A small contrastive image-text model, trained from scratch.
Model: 17.8M parameters, encoder layers 12, text encoder width 192, text encoder norm layernorm.
Data: trained on pictures of board games with random positions, seen at a slant, 195000 training examples, 1.3 epochs.
Rows from block 5 of the image encoder, named by matrix and row number. Rows with one number belong to one attention dimension. Each number is 128 + 32 x the weight over its row's rms, rounded and kept within 0 to 255. All counts start at 0. Numbers have three digits each. After the name is the row's rms in percent of the matrix's.
# q: attention query (encoder.blocks.5.attn.q.weight, 288x320), inputs 160-319
# k: attention key (encoder.blocks.5.attn.k.weight, 288x320), inputs 160-319
q.92 084:159152141122134145182142137119113150132094063105113111138138127174160159078123142135148094133093122125139104144173059125204171139137132139093099137115121126146137120065155162102128134085139110143178178113086077160122068110140159133094128116188149104081069156160148133138100113145130144233157140204084108075095078118171079149195117167107083151121138158126101194083102115156078142138139056156166153157140139127089092160138155073114134103073141167141117169174155155204102116183131173
k.92 080:120086198156093118092130125188117115052170141187149064118155114086132110125114122069219132124101127097122105145090129158135127135108147108143174144165101145188104078128126094144125160073151166160124118107136134094098114175171067172129115138149124130107094129137149078086160128159124113095123068081153114179051132098158127107166103200111122106124190140162155120146086113085107112112093137129151150069087109188092117166119077153122110106100156162078119106176112098181109086108100102
q.93 093:115110138125131150146114152087116108184057171129097132114159117054142126114146145073148121082133134080153150151152130150126134143135082152190131158140117116156190189091127123082122095088140099083109131195126146121181133147164160118125134079131122151168179094108079130106096165107112173098100130177089122082136073154121126076129132187118067165152123119099106110129074170183105150086144109129110149158154089146116110080136067198150162116072140151109144108151146119117087157156070154
k.93 088:151089097098107157149148161046113105124186138152095130148118195074092096139122132045132145160117157113119124214137103147081119139131173101102154125162172121160129120125152154120129190138150151109121168123240203156134138147157180095151097138112102167135123120118094107116180088110134143084165096108126208133131112167135189091134151065113132071084110119138119053142087162155161168079153093149138164150117135107176163141131168144089142159106158146136159129105166048163119094150098122
q.94 090:140153105121080179149116160166086142181104128143211099068168124131129127113123108151137122099070162125143082112180141190121166082141174108099161143112113141113128181086073156102128208118136128140153137154157113127135105130087147110116123067155100129183079131138107095103125192143081176117168093197134160113141093071123145125132138120099084096111108175132118112100127100125140149143071145175152151158159092170135143183137132139124102167115126104145130134155194123107104133120109135
k.94 088:150133128150109183092081102106129167154162143193155108098046122142098077131134108154131091092174152116098107142118106103113121175099158116062148096158092137071082140129160151117110185120085120126079109073189135136128113108088131174168047146130082180207144155127098056087086133089223148119125101139113085188102131117171074101087076147083159129132112120110067141130132165067169114127111160116160131154099103173137118173092082174120121143109142107118047119118116112113079109124152194
q.95 087:179121176186144127107136136156147124158112115117084071138153184174136122143149126067108139091140090104168060112057214123072121184124141112084137139150142133120121100159104117100125135146160159070157175161076105114121097083085092110136125125133162128108118151112123100098106200134126142127141100176147177123103125113155116172111092100132113198125203138131166108159145122109119155136103101133144187147141115194143133155130118151107148176090126130107105133129101132098187082134142195
k.95 089:116126197160123163095053136130135127114082213159130095125132085158126103161130144075163078183148172153201159107174123104155113188178126164154105093163089089131129102131154196124099170149178134099088124146151194154142118070094102136101088101171146166173153147137148122143140127131088061154153097181093135170118090119135175184092184174113087148143131047160118139134157106071137109125077120092105099082154077152141130172171141102097151090116096136152157131083135157117166081128119166
q.96 148:129123157121103138116095174075087159138086132116138132145146168153107071076084064117114123134162113154122101088162173128114130190163105132131115154152144141120123146152124074094149176146111048110154160185143139156093078043153129133141149109113094141183132134112087137132119127128138091112172138128146161095148163133128159109145146063128157107155126161130091089195182158128139190086118073067121141124124134161125123153119143130119153070160156110103161164110111124170127089153173101
k.96 129:152120132062101132136141163098140104133116153137145121158121117099067068180148176163101095125052160134125134178180170098180103041203168139110153172093159135142170093129150116166169099122177118102120126097080157078079163139080105132132152071174167097101103079123111072115133106099190128141140135147089139150163126135122149117103159163120130134145057169127195117143103153129184128154057152195163153106139152112159124179095149115104110181172149127096132170156163105120118143072123070
q.97 105:075089147112124127167135178148120160108150063127112143112077207175113188122104203120194124156100126098123083120113101128089141100086067146086163106137118143143110085129103164164101144103169125174154148183218140140114099141114103126149064096103095106113181131144114102152069163169125124155118122124119143132120114116198184107173074172163152122126172075124136095097131111113173131177142093115140140126185107137130129116139127106150139110100120164056126127096107126173129113124170147
k.97 106:070121072086112059119107093141148095146140136163082157115145108076104139162095113115194114074132208129170117150147144182101157080104155184124165137106164112129120117140117118090181160133088097164142111103126143142108099119122091120157146139059107154082151161111117154098132116135110113128107156137176111144157152103064120143064143095078144125142131160131107104161128188147091126197101163109132128093132118139134106105104070158154119110157067156115170164067117103129144135067121145
q.98 118:072139145081134122172137091161147111115139124148114152114139138137130152157142127165126074184155196079133145129071129113063097102114081158116132114130074163072132145090155136146103157137167092165136118092185130114125150142086101097159155113218151128128172123136094142132138172059137178156117120085157133128116087206122180138104126068170126146122163133118156138170143138103121125113103112061133102158130165146140136113185113142147115158178129181056128140115063185131165111102087067
k.98 130:105205132131090138180173154161146104117089093122152114146114097096132145191086068110137077101130129160157179114135098105071126124129079124086122088104155180115095153110091203179127080156125149097144102139141100106093123137112105118155156126132140084127164174113153135160121119132120059148113161156153098127085130138168141113137065046165165148106122102136147109147076104162114104128158095103108150165127096119174105096120194114134117183043116204140172143071094156152112108079157125
q.99 107:156055097100120209133127131128084113163140121138195155157138081089134101191150149140102132176154102130200133115136116081182165127140173112139140143133121105128164074175133071123218101183105150133118123135152177103122143094143166104136146131122126095172131131154111113150138104156154165095133113134073144168136117100093107123096129101137159128135077093116169173131121116138129151160125111089136123124102100078070129129181118143143123150139168168047104152071104141121106103132157137
k.99 108:108156120122144156137117108077149122128155070135190170109110129168141158121157126114100123085140133127094172095127167132129127143138075083163131124160125134100165117150087165126118130109151119091163127109121173173177128172108137195062161132155186141149108099127129089174198151092111121141108119109042046123141118138188128101130194129177120152139133172184138126089128127095140163094093085103130095151126127156115166098154142122103118112131114060122083119160131130068125150164152079
q.100 096:075132129067116123142167111175172108173087106075161073150131151142085110089180128090096139189084137164101145146135120136171159148128057075091149140100157169100124113064143146082123106118092154123081121125151142145147132133140111190150109114062117120100139089102113093161135143134121086118166117139132200153178146143132158135086125130138171158184151107160095054131045155162081070095034119159137149096116137131168092117096133135107108124084148131117111109011111169120120156220105080
k.100 100:094134152146197093118174076123138093137122124126140047163162120141126146171128067047160136157117097077090047131099136065093118152107088152112117136070100145152142156108091130154114116123156106154129115152138142135143063113110150087112126042191067097150082123127126080126123126132135099156138078172142125113154148105147159101124170096091118114127122106217127126102119129060098172118200108096091132088125133127166132167157109149130088097133105168122116150128170094090179113124093139
q.101 101:120147129133092120133133135182170126116115128089124156096117138185087151112141124149166089107154033142121198094123152136112076168098075128166157142161122101131128105165128126132128149105152166123137125114148163096115203159142102141120113166132176099108110174122154163135133098098147110141079109098156074061107120123140134167081136041186139136111134132124106135080174124159139210143143148113112082137139107113141140068174109196180093087194109132112075062201108205140119137196125084
k.101 104:206205145132167129135074079113103149102162133121147122133149117113165100120109144160166105115160081097170150156110076092085168157189152090133102099132146167154112115145195122179133140125104104112124155135124133077130128185113147100144066176045080183057104127066158186074173169136086166130153155103112155175087179110138116169114124138161113144144099126084107117083137090099116124119150063150166117169115142147166148111084104097097159130099166117141132076143121134168076114088080130
q.102 097:155161162100091173123122142156124137150092109135114012136167155213093066097164095142127134113159118080108168159156089119148134090112130141148122118156072160139117115147149133139102172146090152088147136120149132108069120136180111083097173027098136144170168137175100143123134136141173144061143123104121100126181125148049149075099116113168128105198166177116123135138128128090211137165100163117111135131106121105113166150115085073165113124071112126117100155170125030142106152125102143
k.102 097:146129134121076142160116126157145148105150159118075144115149145046126153136065184107132156142099209130123121214136081141158161135117068062098171126108204143122138130152204104161159106157120164180124122095149098167135188091120092129141113180045184102125135137109142142062140111104115211092112150089073091113105138138120103178166084138150072109173112097133134172122123148124104114167157124142121158078091144134096172110197210127160175141055116117118117074182127110095136158087120140
q.103 088:065129114170095084154134074146120155086118146089111133148089178148122190140123123141093165111144113111124091093094141145142045114146105136124141109093175117179085076129098152115108149159115092143097091135134132114086136129113140104151143207178135131077132131080141141067114063140159103172148136142148095114142160106154097148095101142108197089146135129171150169100182109114096158112179113151065088123159121120092104154169181179097170150140136181153092111166130170081088114101080113
k.103 090:140208152049142139107089149107124089126102143183166086126073096181149120130126141138129142107126072142094203119078149096142103164214166097125067108120094117144137172149135084149098074105158126130035132129117149142140110136110185083104127114159133151073118070078114211109172120138119148193135114133129111180162149111129111122088154121178155128118164167115155116117131099208156113161081167116169109136124122168140086111121099124137181140133193114174122158135167162144081129176092143
q.104 097:053117178183143077100116101101152109064107119110096137160099128143174179110120133079153179124106113150137131115154110108141147140091095084147099133157105096111171155062121123057105130173084141154087118099093146102125112125083127181150147127162114078116130107127092149182138055085135070121108125133097157132127165107104118129164136153127113165152121136165230191092132119171110111146122126124129129146142108113054145122120135185103125069179139146133095125136133221125095077191111126
k.104 101:181160063202105125140179031155102155105146097101147119119101062135167140127147045113045103163127093136104138081127177139133073090121146162078163217131125116105143154197107150129105184145131145129134100144092180147124143130158192143097180114141084061119099103105103128104150069147148116143106108168181104144113160147123095111140146131118139125099096161136092179150086069152102119149184121155105079157098137120183163092060105139101113135236182149178153185155193102062132142161122150
q.105 078:136144158118128125107115163114106138156153118107109130114083096174105113095150102101136162103110139140141136161150141095125190128093117127155115084166153178133116121075113118110111154141128153142170172141147132137101110120096096096143069087100159162128099131124146170126173100135114073072134112176163132146149198131067117150128107136164119188172137178132181107119072161109199116163114101144136134125133164129123099155117186171159139073059110121079141121132163139115137101135137125
k.105 088:135115087110118056145097086131062133134164165115122118129121073073192127133139149097081119143147110092111122158132185132114144111139120103127155131217181064146143102135126106139158215120150138082125155151090112145155149080078122069170119154086109181095062167137180141066089123203149138172149059166147137190052146113119066154153091132127103081134080141131097137142178148129119146177160105143073051144140156136137113166117103072110175036066109079148178133177162147191118105135175128
q.106 090:115153082166111137133199129099103087097139161144120138186167112155108111121139170117129100093075123111108113101135119198141138126131124124089170160074141104129153119168131146041109106150128118096121137107093061097177133080171101162081118105135144075163128103126088114141124116072149113086089110161091125116107103133110089132084210097140113137167192070148063112211133083136091126155138111209163059096115119148095142170157160172072172124136136120229127106134161117098106119118126112
k.106 088:192113155123185168165131150098157085175085161153107132176121082144150104112061113158061091160095178131132107127153132159116120133096100147174106130102134129088145113111127110110059060132081123129112090107095137108086075137107145146136134135129121085085134051136100096163085112109224069157124156157099130131100139090181133164163093173173099115127110171158113174030108117222114106119076107130124140116096185106139126141082108123215067128119146115127172073085111125094113107125125133
q.107 088:100115123126155161144087091103111087159075144105059038113143147130151143061108055165146137153162160118166136165063082154093085094092148131087080107102151144122129124146144189058125139178058152108067170141100113112127163098158155103086096122158138116172156173092124160105118162097145121107085172121109108093167173143117119140114131115091135145115104101158140107176137114090168148125167095177128093142142160155088088117150085140143099110122120123139134088095162165148135114114142115
k.107 091:126119137124119147069148138146207087106067150153134146152055143151117140137161097121164112150101176178112199129185138136137156153059074118196126125085165121041166158139149117105122169193157138128142104051115126121139141108139109144125146166138136168099129107149141098095109100119172093120136163164121093162128136201145082132144109172182091120165123119110155105143117161157154123143107178120119151149090118127159134093124114134093047074080173193138129114125115182072161155179161126
q.108 111:064106089142135098113119136120125163125168194085104125139124144134157192134155158083157129084118139134143175188081118134095180175179152111139149105201160147144142201111156132109106123101158189184139104105066143170131052079137118118113104139077106088130146107176098146118167069162125150131120122116139118161150098115171097169100119133075120157158160090127174142160117158121087148118122168127138120126158049128084136146125108126163114099144151172113109146117138177104072052142089137
k.108 107:183142105137141126103151126124112198120111085135191186154143184106122105167072138159113129151133181178133139109118117105095138113126117036112104164139168109087145128154122114184120086129132155091131120150134087131112089140136122202139165151126164131075155180124106117121132101094157172101132117129113115091150136050118122101173131149138143129130113116150119110112172091099110060091102168189145140076152118117081086094124186095122166096216110102183124100132132140112177141107148109
q.109 107:101143138121111124120140151174100118119152136084147084110166107165141093068138156159126081156120153151187130081130129144176097114111067172138153102088101135149133115172114135058134200195079095164071137098187166127136147151185105099114151121175161097083130080097118187152142131146115134090079164132129123118109135161155128142118124144082117117142132127148164172139078103107106087162096101085152095165134104137103160118145162069143080107152182149161148106116186140050135120130096122
k.109 095:135126172103163114139130110181141126104145142171178145132158150113104116170177082138111125146084136086145133123156161108064167110144135142120085139120125121084150140089139136142075146146095108171163087162171167106128148123116173108136108156103114113174114063154116165126158100129162122130163137076155132133163098108142147111140169142158143126106163104113204170136107084090126097090118189186093106127143081161139084142159136170097116142099116100172135177063133123127144130111086136
q.110 104:110177117057172131140086182116106099186105146131093101139194103158124124133142119109126120129110132154089142102135103168193164178166134061164153132170143149090099199110120097102106124153113157168161143097225132195128104132121105063113139107123125127127108174110128116087131131092158128116082146129073075127102137097082091114096115077172134088131105111118184146145117172100153151187110150111208107117112097101158175146142134099151138128151100126110122089110088142134182128120155148
k.110 100:192113116165096142108117089113149160086177211154130111143190118166097143073146088084116132170109106113149161148143160143114130069107160110155156181105083124131114115110162124049126132133124122166101114141107135136136167116068116156089116073083134085090084122186122151088184184127135092046113156133116177124151130133135131169131150054119114128171136111142119121133155134145141108134150103143087132059122163077114102121050145156130130121099150120103104137117145174128164103145109145
q.111 104:160186134189150180111087144096078135191081054103142099091086138127095147145108093135172087133125102100189193139143134105152193196167102142120111147062112134159155082058094167108109094152115125185155163150155180164169163099151117176144129163144179214100099119072123094173107108064128064118179084094155118137156136108117141151109100080110139182152177148101128117149080173111113085119105165105147130146123121099103152128125206103127105116093112119090170115111152183109142097153138131
k.111 111:108120133084114079136147029151144096107135120107181136091199154148163162103167116071112126134130077115107121197157165115143092065181162129160147154082153228105111076104114097090105067137059138079106116130064140126148090162105132171167155140108116146165137149131124091099067111143090099131146137133118138123101111090098121121087102110116158083154089144103165112131087102124143121114170191136113169115160127109086143112092155139122143104110156179102162192151169138077180119152130194
q.112 095:122161135202174103080052109117117133110138121126103110095104123136157072130127117097134088134159145121207125147084099153184176201134190169133132075093150104093148098138139142174164178140175160105145122095138116120152132112097114160174173146096112141137130113123103146147138120121139167142149088088044166210128113145154130139085161179189085136104147110124114143151168083163119125095112126115184138201120146130152149125086116185134090111120095107141155193129095173138130150076180131
k.112 099:131174113111186113110125102108152151124142128101134112132084117159120105101150094193141129120096152152130143113155151146120136169124125109115065109111055070107136118161086106057097084179108121091160139177151183151129097130153133157138120058142155077140138142052111084140085082128132106139166114179093126143127126111116165080157187123086125147138172153096152124137107151132119148172139114172137147137112121146158150105117088156163109086158119176140130121086159092074129107122089111
q.113 108:138108141149151090140116134160146046091148135087054152137182123154138170092128194054147152121070142138109123120096198198152043128144161078105196155214146063117149062121139111126127128146111145151159157115175091142196161111119110106108104192179085111102097172115167113143112083142129121138129179096080076123096159093132149104066135133128129070116098093087146160128170105194101152161192121083118132089067103158088151121126125178145118117162060108095136143094109080097088128123172189
k.113 110:139087145127084120173146137109136161125140103149126089154035099175148101132144157138184152037173204170102158132131103063167139136161158069145121151102063192106151099095112161137160109120127070082131147104200182091065104159117175121121136106149111151154109163153179116149142150141082076160150115094175105154193137215117141102161144091196124106088120171074161145178115173184180162135136133120139138154109109148130124119116170122110132173137138115091164115117127088153123086164111109
q.114 092:056085050163107078112146105159147121158141124143180092157173092100123116078124143062166112110169219123087124120138122089092171170102137162140075103141177118061190162094131090120115096123079129107112147112102105103170090120110142107116125153166125092136133138136135072125121166083115097097108157138177122139105154096170143137076145070184076125107122147136174077149123108129084095194165132153150078071117176107123113094136146112113151113176116135130108107092152147149169123146171123
k.114 091:154167146153148128127120078188140092129053150170108060161087101152150129106131076124124046138089166136129143069185111173100108140189104143173171159091122160068153125148117107086128101090157106089138108147161132080138136101137168139142115096110062097155096146127148137133112164120127034101152148093125160090100104107088128086101110175123100162096161139143150150117124135194112195101154109115122111188098132067132121102144181123203143124109133102159145094112161172128100158111110153
q.115 081:112192125113167169159119145099108186140113137149175144120153098061076125124144122126155070110168140131078099083113081170209165068140158161144132123116087148140129190156158136133110133140113060122143121164072213129103081105052121145190176125123155061101151142081148051135114126150095136085145089138087130164181083150093104110157132069124135055076146173108110087137132139114187125128120147085076137129094128155166157117152110125111113111118105208122148167138111109094104165126101143
k.115 087:087123094136128136130129142074148122133097182141123169099157179084097122157130179074082130161068099149142134119111160149128125107146170110152164064115111116106140217157185122115126107130106081099172120105119158127151115149145155064105112093143154071092136129161094140085189125132140114121130146126159103088183116127115056200086135157168129118091137108132097132102141060100076150144168159075084111080141176079086151063115146060143137214159133176088095108173114169119091148140156132
q.116 086:135132183125121173174151169165149132126118173151064141129107066104150138145129160113117117103074083128151126123050087153054170179132084126171136154080134094125126208134136124134116109097107077149125131095109143186144047191165167158147141127123180161095110099122130172104160132133131127138088162139113113100085130176144165131166118134135211121179141109161097122155135139198111111180137091149074108146091097143122174097096127170083165143144157087123092084105111164101063187157169135
k.116 088:134134130136161182174085158134108139143149130108126105120152131117101106137104157153127183150116047086167058111077086132183073149034125165086071109116179078166122116125173108145119161161134157206099092101146136084155106143147142176053091121137122162155163171136108120176114095116234151120065124123079107102069158098197133105116113111096156074122214145162106165114108129130137089112145112118153138134138106129104144137180094188123099116186087103155088131091117131170104140124124165
q.117 093:126156096139151115150110127029144098125130159063094139126150133183127148156120103178138081179127119116118067085161131118108114063138126116107186129160143156124155094128194111157112161138099118052138116102192171115161146158109184133149145188130118117105129137135106170124143131095105152117106129107133151098143114100183148133127178156100113076108080104110144168092162111164142169065105103163141105142117189109161118136126119162140194121157097150128117144152131110127089107141076115
k.117 091:086149066112055176108137144129097152138161090128147128062187163104084117140154112111092131140108094140106157174110109087154151226097172079147157108134160106106132138122133156176082157139149149115096069092110129118058106162135123135100132112155166146085107128133110163179166113119127182129147088106138168126136155153112129154150196078090146126112164077099136165158148087069150092148136175113161149117125180092096127101145185150081130151170133145075092092128130078077142132138172120
q.118 083:194059138149125137083117161148109134127139193137079110128141140109140131212138135045139125164123118163152098094188107123127178135170147109117135115146137119149101117168188063164153175116157134107127186153168169151121156117118115143141118153028135117163117136152128103135154153093116083084113118111178143113132120110096169084075078078104071085101137136107170148121134180185128131113100107116112095103145188093203087091099155132207121132104135096128139096111132148081158117142145132
k.118 092:142070116117116115139157188147088158104143142111163169088099144104144120116107078148094151114202127085147126170184079157124132134062081080164142066172110156159130076121151112122165186096092166102187192159128187118128171187094117114115073128120144090146118166150180065115144176113083135130075130125128114109191112111131074094119122119105102115080109129091134087133109173080142073212093109133116080176141084173134141157141110103178104138135087159159199110161087097149143094131087115
q.119 103:121070173160053141165183178095137164145072205140082142119080116169219145116114138149118156093112092105173118088141122091107175140140131163136100130149145169154137091109122113132111150110087120176075124130126137114105184120104037124155140175196131167148139112127168114108123091147153112136141103107130069141095186153159187148135092147074164098130119120141153114130123108126073132111079199073116161100161139147159119136188215187126150141092134086164123111137127171173136114126117108
k.119 097:127139112123127124116087089102138095086068150060164130133108103115139158125153142058171129052111123128143126098086127108085155119109162068088187159160183077132106091172112119136105100156103177130108131172144092139121187109123118151078156130105216168147137067130135138106115168137159134073114109147108125177149121129156121123081183099116123096237177130103140174147129142101157136112162131097130132094154152126115133135032104146153144140130102121094141129145091174154098101137097134
q.120 135:158118136099096099167098112223154110148123164098108153078074088136108160155086148186165128165076158190154131108132134092110095085107143170086149097121149132186111141119086087088135172123249080098117108133088170102051165155155121079117125125158104107133172161152113116221068093171155066144105122135189117103119120114107157159154137204119148150135141133143125133129137117154159195143141129073135163121159124125057139119098131082093064117077177091103133162191161119119108120124098138
k.120 126:129102169136184129128149142104157095150146097092083114184173156128084081124105116121132118112179149099144097133119152070094148104082146123086120165098115146123125113151104151145152131103159142159162151100138136151124133087177127144121099094117171197110164108123112118127104097117126113092126144190078158123142180118126115111094153095145159106149139133129106148144170106127082142115150175176105110128134117070145176124205070093108095153134134172127091176116109157088122114199143126
q.121 105:103121089140136061194129105129167103082171059131151125176057128096120160104046168161126108156102138114144068137140115121134130152064093171069109162097091133148136144070125139169112132212131099127119167110122120171120126103068124130074168131193094141135113148139165101095101149131113186088165135102174090113107135121086156124190157180155102105133149179110110080103128144165144105111173143154174157158089076154147096097134039148155102105108114065113119132151120151102142139126132142
k.121 103:091124133127125103132176121118112171147118127135134117160108090146110074158094090057144095112140170089134191160140063133119146108120091098115081109069102064139130116117139154092141138171137089120122156123159050130148161158120143180107146139149162127165119127114170131112166109155070195145173111201094141199122114182143096100131087138112093136106130130132159129142109111126130099096153115114129139128118135124121130145106116121065131120102123113118167114139127203113169160068055117
q.122 121:161187124154143138064143130054091132099192130125121135118108198183191133123159100126139131183096105112120158143173121103135184152144154111112080115115080100150164146094129108123118097102130164114158139184148121129112051130184149117141144106152184116124114113117088149087167136081133121160120137103148125105120163122122193162125137150129135140101142153083106112141134038200093060066127133129143140100146188124189133120085134092084170164101102114165153146214093155118049171106111109
k.122 118:147133130112134115145135151118150175119160096127130165190166103125182107156143053096067123172116130115174138163108051089195149096138146148144078106093101179158104139149127141148145138140118156063179059169074142153027102114131143101128155063148144113165101136164095151171029113203151127141163105174136092164141167143125092093168098188135170113097115149090151130085124053115121091107122133123133112143154197119110144123132166145092131165133117131134137170175130122120107108161128120
q.123 105:069131101099108151192119136056149158177119209074107162128099134131086137145153095114131135143096152156108183099086133143139115099131114165126157157123083148094130174132152158104115152141138183139071111109150080081173172088151139145167157062123127141113126124125053144110029135120151083158161122139175078105114076129128144133178119117085150127121150130134135198150130107220140088060122127072119184124109121096130133099081137114091123134173096089140149123140154165143125105173171153
k.123 112:140094147114110081136143093113167155161136111092160174145128093108066167165160130113127150162085112127143115160099123140131118146090108123163094170110178082156116162157040135110098065152105164187129115099126153041047090140121115117097052088169144102098122131057116143122135105145145088163164120141141125103133198149105146150129128125110096139175105093156124156130093095135114102124177136123064115152117093067110119152095151159155141142140090111076167136131116163059154096087125121
q.124 111:148121127093108133173154172094153134143137143101115068067074155162096080137162089150065137097097195088115124106148094174107121103112094155099112130146116128159106154059152155135078136102133140131175150177130108137194120103106141146121113125145119151164147130116141128125112124175116103133148134176146142147154148174096140113144182179148078098080140118096101094151091133158110165127154071133165142176110120134138179214101080112107160178119138123153142177096138134187104155126148133
k.124 108:103077139129122181081144139129105153146147168108132196106160119118126082175108131111074117144128151142064178166132148140098162156095109133138109088129158100123062159140087064139132098125138146132136144098140096105100122078162103065151088077130106165131095160108097139139107133196180121075149127171116186129111181164130106142157106087148082157167145088111102112137184125100116098190135120119084146071123115153130120141086117147179086094133103149162101132080153185135160110104161118
q.125 094:130065158130102126092170041179142088138131143105149140112175131081139193151090144098099186158134156178112142139145142143178153122168132150096114131173143113138170120089160101077146083193147132152153098130090133142201158162086089107141144213090155154190133084171175090164099113151110124149140155138156128164133141123119103085075080158070070131119094117118154148093127151070094092133097107133103130082106190111131133094117138120096159104140111177084131135105099086128153148128162099
k.125 091:109063151138116191079191080080096136205116103123099123150110154161119122099162041096173098128141107115121117104177141138083138101139129134081069128136092119073117120148204094114142185102144161090098161137157116162160141077149111167120079142094125124183129106150144103181164200103096104090158111080107140147081157120126151110128141101084104125120120135107116072160112147146193149086103098181134115167141140143144165132083101155135087141089106140157143118119139072135177122132103159
q.126 099:120135126161160121129111100151115167076130094047125140157152168087134135088125101177065121134137020163107172109111103107113098159144100167189136173126104145166156110172092110162149146127155153102160124095136182172103153151110121162118141121165159137126068146139140167098108121110170133133092133103106090100062092154180066155172168101181114094130100116179138194063184116083101158099166171104055097165135152132146160129114148071104126096205127153146106112143149184117068160173076070
k.126 091:171165073159120165096146069082105109099113134157189042126151101143112092135124142189145134140113089116125163102133057171160164110130144098103132154119125134134107146133169147102141144109159137138092137169128115170156127155124182122091147166096127148044130129111069128118150095137130153155072202149058092232130157128152139154147167139141120136182150151156121126095116121145111130072121134171113112138116173098098134096065064127074169140149164175155147168116191166081041120131120147
q.127 091:077111080091141070131143137122152140138087178071133148126138119180137093149170141072135101134157157142112111116185139137107120091143175069101127108182173124159109140123132112117115122123149114147185120140142071122115153081130112136116085201095080084145137122132121113138170130163092061157169147157125121140163153093139095102064104038100113131118109117142173148128201152105114091135156108159138121121115129102115137115126147112096162108116070146125109078185143083055178076152136146
k.127 097:107099140146109142155164104163133137141143111136125111129117175161162146138132139149084111120187118128172089080186149066093153129195170093187078143102090199144160079115112177133117097082082148056081125123131126105091110094132165082169082134149126112157102145091175159134108139193117108187139122070099142178176099105106130136079112164162161099083164089113115137103144169175175155144101087133121119162159110118174126149195136094121155165108161109135132163120153140167112086163148151
q.128 090:114147150140077077161130128135151151084112168118102053144093164169152089125130146085149125112146075119090168131098167175140146097152134154059125127148146156118110089167165074160124057146139142109092112118164123115148173110158119106147128126147118106151196112098126121095101095114179116109097139132141153109181120109129155145088133105127141157117170091147178142154165129018138152120181107194121095115160137173116089120126089161084119192078088187162124046109143119127114146151136097
k.128 092:140140119112155153090122187091119163122150098105150110090131111097130100124073152176162129110150110118128086113180152075113101112106133137167113107115116145111130145145166114130197157069125198126113121128134223215179158129113088092124117111082163125104161078116156070149121117147161100162073124118139131147127156135187064122093122121202107105112199126121130120157124161129191098123046129099131147120171108143127121115078142109191091191101204194119150087169091090102186093208142159
q.129 099:118145067117121078150101182154143092152199130143126101129109125121049068117122101136118098156080120148085072094138188162117092173129158167133139130198085074083097111133111185150148204116202101071117132149119128133209164126143130072106088165113131162157106118135111157146161150116089143139129146186156092096124118082107157103129135120121108116128116098099128169115117120142105125162140114107197128150118147132103092150160080131147215087099085180090131156096143101154093092099079119
k.129 111:168125172090068136127073127105109164115180150154049133115100055142101078135163135101120122095165154080086155149170125104090161130141139148148109095218115167167090094129042128117168171091140084105113172119138111079132138144097071152187062126114134141149111174130194129153155159161025205121137143095143151156118079171102137143140116103145104120107139130142090098104158156034125139190158104125184094162135091112167148128142129080160090102085134147115148115143120122126161122125163104
q.130 093:151141159142075114123139096136080090145048089078093142145079156178116182144120161130127112075074168157148091101146162138137119110133104086201170116156137153164128172114105182129134091110122162090148099188127109172117129159167081092145147124083142148141128122088091137094156099101100098175120105157115167120099169157129107093145092154110179187131153094153128132127114120089100098190066151151163091133168072109095078191134115127089174098152217172135134108132161150126162100151113107
k.130 088:156181137107123101093087120132056159145139111150104164107173130151158136123112141116107117137176128099099101086062110152190143118123123120145112143204095111123095126189106157132084142115163057080030150167137119127112179090110166095112111185168113121137130131077139147117135146150117182168099100126205113210060097110112163149103139165133152109098123117143079242118091085155141189122147120154148113138128121103222108175103113084123191152124145085131144145146118129137127106125146078
q.131 084:152139160113165091106142104152140124099167111134160113118168121164115127114074151096164094085159203113155059239133159105124160122127189128165137128108089183103095156195134184170129175120177165171143078142100211158128108164058135119176124142130135210103128089114178124172081100130130094152137099143103119221132136124187108118144145127159150087050107126134073103124071184204201110111099096051064178084138112142174109137160144138152124101109145126097162163113116123096155131112121117
k.131 085:124140165149095110159134174120122138114108098132132074145125115132120222181134118063137126120129142108115152092105139097113091159133180103091158124151126114169068145165130124130110101228174073120169175195174076119075111139132174101124137142156131137133142170117141171104132138148137145122198141156230135139166161125099120100152108121101120158143054116111069131125146114147106127077080085085120125177167095122105085091096108165115142096144098117142137209113122169181135108129106123
q.132 114:136121115177104091103109113183155215161128170197138095113105148125130111159166162103112112087187077136135227123108120125160125109136207110116093085187105125154139070127106148119143142124130098078121154069074089107133186075132097131080104167135138125119152186158119146060171140120053142082131147137124138123116101170106102152093201169138091124149098124149104119156121159107168105153155104171171137073135117125113108133104122154219109183171129128133147135096098146124174137114147121
k.132 101:109075159095138140126098132113165126127148030164057103220161080077163132165149087116042123168106137130126111166159103152129167188164059169127136149114104176116094152108171108170108144124130139091161154101186109143141163147157108079142089141083072130096125154089136123095096178135147113178176145095117114132081099087128109165080110098078142142132111140108075125128163057171115139109115161145133158183127137188067167125133133148120147126137168153143177164182121146127119105135113085
q.133 107:134134138186129117124112156152126144180139137155118114127108118161130130164084119113174170091127133141153178114095134166139099142158126119167118154124102142092104107152118127044179122136104170123159132184104067223117182125121169113116129163082141132127111169101181136130103158102106158148142147171100110134127114090107089188116119141090083188139151117121090063133136163126168095066145162191166156103061104157074095183123108192108183175127135143181076140102143118131087143115161124
k.133 103:121078113117073073108120123122116122127130105164175116150116153104128089182092171144129152146146092128070100129071073130078129122146081111136135074127159083114137144161129138160098162091191176125088122131091146119121109164134110139146138075159182143133129129094137190150071147121119047115102118128095099181158157114145096140158146090087124115098185184112100101145193110110132136085177114185134123118116135135094143156149175111099137143113105107181171114114107138147134165104160099